From a checkpoint of a small image classifier: activation hardswish, 245000 training examples.
Rows from block 4, named by matrix and row number. Each number is 128 + 24 x the weight over its row's rms, rounded and kept within 0 to 255. All counts start at 0. Numbers have three digits each. After the name is the row's rms in percent of the matrix's.
# convs0: expand 3x3 conv (model.blocks.4.convs.0.weight, 480x80x3x3), inputs 30-39, a 3x3 kernel for each
convs0.64 100:156128128142101154140128119140161144150128128180116161110130128113151127132096073114128141107128128078128128119099122131128128128136128125158128126128131100128114146091192155080116159116131166114116176131098176128126128148146128128128152128157114135093089146085126128143
convs0.65 099:128058128174128128128152136114105149086115117107128150121137129128128107131142128162134085128185128148131078135086136128104159120085181151128105128116134158059193128118189105128120080147128128136111128122078128072128098087160169128128128112128166118122180093128128127165
convs0.66 089:128141158104128126111142106148128128166125153088113155159170120149132109150128152128121128100188145080092128128128128116126108168099161116079126076112186109154130080128134132133128149116132128128095165128144128128166175120128089128128137121128141175128136184135108128161
convs0.67 093:114128079169121128118128104125128103119184166130136077128096154128128128128090103164143126128112128136100149102119128119135101168118117128130128101128104128082128155096164128141165091128152144128128099118089170107079108126128145092128149140128112132144140128105118106152
convs0.68 106:090124128062095122078137095128183131126092098086091167138124128128104141158130128128117202127153135128128118103118151102180181152128128195128128128128143128128128128136133128128106163187162091128104098164119111128102074146130152169132131128156144136110153109149118173166
convs0.69 104:128114177128126135100160109129128079121128136128139123074160128077126128128128150087128150097101116083128158128128141118116113128101110128176128114129132147110107177128169152128196128182128128112128081128127132128156150150143149165160163128128128128128116161128113120133
convs0.70 102:128128122162150128071128128128128107137122149144121184094147128083118141128115111107167088146123081088140143120114072128137076104138188167161128121128128128128169172139165173128113128088147128128128138116128083145115148128128128123128096136129155093160126121140128128157
convs0.71 101:121166087139128071128128128147128142126129128097137100128113128128165150161128108128136128138149128128180128128126132128177128154148174128128090067118150140115137116113125128124113114084105139099166128110128140139128067128085128130157083125176110141086131163098170108128
convs0.72 108:140181093112184128089102137122109109108172124180128180122130145128128081113118108135139128159147135135128128128160139128182129128128125122138161152173128121164180094168128105110141114128126128112150142114134128128128127168128105128145128115092145180128130128128128104094
convs0.73 090:105170164141152141134103173115128065128142161155128106119128115128102128126147128193151129165128123128148098128108161186128098128062137150114128082108128128135171144079128128112171154128150129128128128142124135126108130098172067144105139152084128133133102172088118119128
convs0.74 108:160115071141128128128105108154099128077128128128128128123088153139156128190128091128107101163120128135128139128148120129128148145156163128128117128090116125107151143128132101128152125179128115116152097172145103115122172146128107164098128139117152112152128159117160128128
convs0.75 101:134125128178101128156119128127128092128113159128109128139158087129174099082109120145121140122128128154146128128131126143128128111117134131128128152128132128054101101177156128114151102128166132160152097104129128128141119069143189129153078135095119136099128154160102121158
convs0.76 100:128156134124139083102143155151159150103098132158165160140120185165108128139128138111124090136095140127110118170153078110146152147152128077118128121128078128122097128073106128107163128152075128128184128111128128143128128128128154183128128122128122156163194128128083134128
convs0.77 108:137128128114165131102106139130160128128101183128129128149143128116128107128128158128132114128128134128098132092103155128119089128104119155115166101128092106128122095146079164169166128088128119128101145160114128128128128128148131128108052128100121140154128128128151128146
convs0.78 096:133128148118134100128114128128211165147128128134179128155167082102126162084163128131148128141128082150084161115120168080128128106128184128128128138128151130125188128122128133122108143131162113143151111134128090073085108180128128106184099157149101101124128156149136128128
convs0.79 103:170139104128128151133128128115098095082107157084083128146128128134186166129100095175128128128086119097090120128124136158163128180104116127111128099128149130106131121141109128104128174098112128128118100128103120128067143094128096148131079145128147129103128082128133148150
convs0.80 099:160109128128102115133123111128128148123097095162143128114194174101177128106153118138128103167128128128128128112100125139128182128072144109140128140183076089106063130146128112133128128128128116162173128111092118128153128127128128128156193092140151146120137128104128128128
convs0.81 088:095092128128128076127128128128126128173128174131179148137128111137199163112128109113128128126128128128153124128197152114158094114108153128104128120128128128128167147122116161128089146143128125144099080146128156088142103132120116139174150159169139128128132122129134090128
convs0.82 107:099120109148082128128108123141097128128150102178128071050207161076159128166152066178128128128134128128125128188130120129128117128128128125150167083149129120151145106128161117159164144128179087128144179132090133128063090108143127128106174146106186131141116140093098148055
convs0.83 098:140128094158128134154165158158146111152161096122187094128126128125128106123123128128084128128112139142145175178128113084128131114154115105128112129158128121115128094100167128144138124128128154087128128128118088148071094133166128128116128108147088128121128124087119162160
convs0.84 103:141143118162204096131128078129128133173128124101129093128128156107154128128132121139095128113124128105126106152128128128105127058107128128128148106093128108128068165184108143126097128106154138128064128128073145108076178173128111092122142120127121128128149159128128139131
convs0.85 107:155114133104146123128168148118072091101128130117145144140076119125116118125101130093138107128128167164114095104128126137126128128178149131159128090187128128095148128072105128123130128152174122133107128128078091138147128120190128136144104120137128128110128128174145107104
convs0.86 105:128084148128117181125121128138128106128188138128121128128085128128104147128071154123107130158128065128138104128132128153109099102128106128096128179128139166155102125167115130114128128119161119153089163142128128128139160128168105128125148119162167100142117144109128176098
convs0.87 104:083155124116099159128128127117128160086161128109073144100148158128113128105185128167128128128109155118137125128128152115115128165128093095109143118130165105203093103195106128140128136090081151142122128161131138091128085118112162128153121128152132144124099147150129124130
convs0.88 096:107100140087117128115115093128128128128128124175171151137131117128153128154128155110128101163128170079128128159128128140159110160108098155071147153128128141157069165146128089128124115128159126160165102128144137128137200128179113128136062128128128090080128154113110148159
convs0.89 096:153128144130120176104107176130139138128128083114145128128128172128128172190170128128128105128063140164128128200114128176173111141146150104111096191113152128128128128161128168171138156171128128159141128128128080096083128128128160117143147128070169068107156128115128140128
convs0.90 093:170153128079128128139090128081123099160151128128128176124128128128128128126116128121128150077107119128128154128135144073112119183144128128128147128119150153128175128128128147142090127128132128101128109136128165134144106177128128122135136128146127128160091128094128104184
convs0.91 101:126162112120137133107078128128115155156080128091136115128128096153149128131095079128095128127128128151162128141166128124128128141113130128120128170160128101129128138189128128104083127128129101128122128152119171163140113114193128128128128128089154128095152128181160128082
convs0.92 107:163128157148087128155152137134128128186151080135149128128128140112128128128085078162128146140113128118179170197147163128128128154128128149128124129128157190128135122128128149128155128110117140084115155128115126128097143128128133128121094132128131101131128097128096128128
convs0.93 104:128151088128128140128113128106108154131128087156174114128182145127088128128136159106114128128108072181138113098118099128202128146162066128128110185104128154128212176139116147138182163128104129106131110128128165145128128145113143156149136128128141156157128096150128120157
convs0.94 104:102128143133128158128119135128144128110139138135136145119149151163154118138105143119128128099128128128128165095128120128128128128112127101108128073198171127128128128144128129141128147144171128112123121157128128102128114128092128128128127127100128137160181127092147150128
convs0.95 104:075128142121141168089106095085117108148132128147083134100165159128105135128139132122136128151128165128128112165128105133128128106138128128164107132154140156124128160086039171160139128172124155128126156145128134096128130169135103128138140104128128129109128124179128128152
convs0.96 101:141156128128126154135125136142122116152128128128144157128115090108115158143128128190098092144128144128122165128147156116139128127105151128110108114128113128128113150146147130081128128128109122188128128116097154112154185063074110113128128103029162128137113133106128185100
convs0.97 088:149116124112095156127154128128200128083128108136151128094106150196128104146128107125128113120124125116128124130142106168112136128153146128159128184168138088128092151128128128123128128167091126134128123131071128126128128185113101128138188128151128180159128128099136133121
convs0.98 094:097128137084111171134126182063140128133128112128154124128146128128128128128128128128128137123135107133122128124128155140172128126135155128095128128128123128116190162128162165175159128166110082093161128128128141130112112128156128152100128163128134128128130120122128141128
convs0.99 096:174170109195130128128107128128128128162151103128128164133157102147118128083128106179155128106136107128128128125128138105128140162171134225155158166170128117128154136140192112128128128130128137159160107128118128164140128151057135140160115120128128128112150110129170101149
convs0.100 099:091117092105128151128161143156127115128128171128126137082146139099109146128109128045105117116154088128147160118151129128099153128193152187137128128124118128128128130133111123112128164166118128128128128174120099149122128101128075068128128127137128094139134140147096098112
convs0.101 096:086103128137132128099103128122142097062149123146131131128112095128128132171128128128167129142128138128090128089102166077131123125125100108106128128171128128102158128160130128080114128128159128139153103128128128132123160164124113128106121073119128083136128105052147134146
convs0.102 106:124146131157128128168128128128128128087101146143153134186128123118103128106151104094153128125108128152128123128128128128126163095089190128167147128140193128119168128128128172165128173128126172128109154129128122143138198142083131150128084085083186157100128170128143128116
convs0.103 097:167084108119163128144155159128103128091128128150150143128128128099151187128118149109128123128132142128095152128128128128128162128105167135150128122146128200090128124128128140128128125165134117101126128128091150151128179086128141128175137129084128128138126140096158128093
convs0.104 098:106141128143101132122128149130126128128044128128092053125101128131128188139168122128128171166128128096128128128171174128099109080166161128125128146174098108107128128128126128147180106097128146097135149138069151095128115125128128126178138111152158114166155128195128128082
convs0.105 107:145087132133109137128128134128128116093128128104138121128128066163128128128138128126124128125075128128127128108079142149111136148133128114152122060128128094126169128129128114166157112127111123154090128190117133128128163119128133104090137153156128128128153128128144162138
convs0.106 098:165151128144128128140120128122136109128136130142164128085150128128183128106142128125127109085119075147136100128157128180128136096155128128138098124148098117128117161096180128116179108137165128158136128128145146110128121083128154128141128135128133128124114182128111128128
convs0.107 102:128145128129128075128145175128128145101169091128128128153189129128128104128143127128128137116128128128130132139142132122119154140134112108173112126128128139164128128157129128128119128084148094109115132119111174106187137117128116128105128111075121130141128108108058091098
convs0.108 108:150128128134099098146116128122128136128113128093128091128080094116115128119119128148128073128128134091071157130128114111118128106128109128168169190186122116128128164077114128128088110099073128142128128128128099073055117124139145136080117150128131157128114115121179128159
convs0.109 098:073128143128130100148128127127148083131128167128128164128128128136148152104143163128110098208113128128134142166131142128131106127159094128182143142145116122132128107128123105118158128143159135128128128128141151115171071084128067118127161128128128113157114157128147128126
convs0.110 093:168125140151087131170128132169128134128142128107134128128152113103088128138164105177128113120093110141150128128086128165068135130128134186128127109097126139195109131128119098128128132083158112159143128143128120129082181133090154128126106128138109109128128155113128128096
convs0.111 081:161154131155128127128118141128128196150130100128130171145164128113128128128128087128142128102148088119103153155128107138089110126128102119128128128128159097168157133128091128163128092128128162138104128126139135160128128154128128100093128128027109160138099129156140135128
convs0.112 097:131100095128128157174121139128090100147128120085146136128124128204157128114155128128108128165128128128136128128161131158117123140088143132128160128128197121151134084166156082044133128117155098135153125128066128126139100151143128139128129128096172104128118137143129128085
convs0.113 095:128144138159128175113135128128107099167128127056128142128177128139150128099128143094140156131094096177099128113128121130160062128156123108146128128129136090128176138122111139128156161104105090111142128128128138098141100128128128117120128150128128146098144122114143121122
convs0.114 109:127106110080136105143143138152114171128129104188113137177112114119119159202175092131127128135105085128121164128128123111157092128096128113128164128128140154128103103174120098128128124161101107128128130128128105087128159165075088128124123128128094116128133119141128128165
convs0.115 106:128096142128117128114138128150120128157128128069094093128159092107125144097157128146157123100100100128128128092128111172108173116161128108073171110180145168181150136128108128103134145155135128110128128128151128128128188074148126118116083123128128151128099172147143128164
convs0.116 096:128076112121128165128128165100127129190128166092144084127135121126135128094154128143121118141128095142128107128134100135140128086118128100154129146128149179165128128128134113162176128056128161128103128128166128149128128114123111142168139151130096128139189083128128128128
convs0.117 094:128128134105052198156150166125124144110120128118097078076119128157128148128138128139163103103060103128097154147173128155133128128128169085128179111078136162132181120120128136102128110128128149108099169122145128128099128128200109101127150108128128179158106096150123128134
convs0.118 097:145128128139128128152136102107112146128126122115123123098128104150134128136161211191128116106143128166128145159143112128128174100162117131128128147051150130118128094125165128117106129108103094128109128128136128128094128155138128128082038087128128138128107116133104107128
convs0.119 087:156180141128096158128114165124128136115112103128120139141128106167149128154128112128166128147166128128144138096128125128128140143107145128102135090128155128090151088110128114190128153128076161125173136087136128128128087123115102094081120150062128145146101128111145110086
convs0.120 091:128103080107168127151159125128071131128138124128095150130128128148127085128105135128128145139128128120090108100131128171128104130110134115203148160124187055084128128108150117128101171179128109128142128132128131115063193128131114129128128122128088125120105111162160145128
convs0.121 095:131150128109085128163087124082154137118128131151148150091128135107128147119128128128136128156128158128125128118127128120110128128128128147160128128081128104128124128128128128128128153178114131123144081111111077149128128096141106121142112128128128122188128162128128129152
convs0.122 117:143128143143128081117128128112117100128128076168145155149128104165128177128128173141085098144128128121183130118114128154137118098147136099135126105128088128170139149138128128140128144181166144128167115128128171155128128131113122128185104075128128091128113139138130157110
convs0.123 097:112065128128139128128096158111121128151116128154152128095113130100128128113100136128138128150162128123143148119128127128130128128128178186128148128128169146128128152149108085111128080105135102101128128094112115128134128081138198128120128128107108128135112125138128128128
convs0.124 104:138111128128153122100113179122128128157079128142128170126100128098155125094128129116128155093071151128180128099124138128088128119113146128169173128128108110139128150128148108194073140166096113128190152151155148117162128128109106146074158139113128150146094130137128108128
convs0.125 102:121114136117128142128138157128106103114144164128128124128155128120128126134128134077128128160170102128153114060082106128150128157095161116166158096111128128156159072128128128112125104173088123128117109128099122074110128128137128145128190171122120173128128129117159128128
convs0.126 075:128124128128140128110128144128093136167128095128128158112107178092085129128113128137128172128121128128090132128128128127128103128119128128148194105132099111128104128109132130085128128128149114128128128128128128128128145108128128124128120120093144128128128187197133125106
convs0.127 094:100123128128173138128116178180134139128139094100162087133130128142097128128087117118132128134115153158132136172137128128170102115128108062143154154147192124128107134099152128181097125160128203120091142117128081131132113144070162167097128093103128128128127140098160135128
convs0.128 094:092131151104144128161133119187084128106128146128128122139084128093175128128143172133128109086116120102120128128119158098103107135121060128122128171161150133121128078088204141171175179132171108128096128128125094090128072128132178128142117128142133128076151128128173128135
convs0.129 095:128156120081128115128128120098105058169141121138143128128130142125145128109128126128137128129096135128117128132102128128140081176151128162150104139102109143143158128152096113124128146165123156119115147127178128146113116128099128128157094060166115104101148128148128122105
convs0.130 110:123171137129122128125128179119110103128128125130149096101128128128101129116156128111128128128128137153102170136128119114128118092159141123157105179151169169108092160107136115156124128128128194114128124128128130128128143155128132105128102131128168114136120133154125090128
convs0.131 105:108128128128128105128128128113125147192128166128128145123099111160128116174128128094090128111128148144113137128100115113107173129097152066135134122184189128135183129145144093053111047140108148130097146128129141134126079128150128124064128109132187118128132128134128094141
convs0.132 109:075103078140173128128177146104108107147180138128128097174121094155149134141128091133128128122128174117128106068103104171146128128128128159128117159126179128128137163128164128082110133128128128130128128158100128190099136128089121128110171122128102154128128083097128098094
convs0.133 101:128128092078147128107128152128128103128099169120151128128171179126128128139109146112138097165128195128090128175129158113128089111147144174141139140129128138128101171122128088162034145128107141105128175126153128128113103115090138128128128128102114109128128128128128111128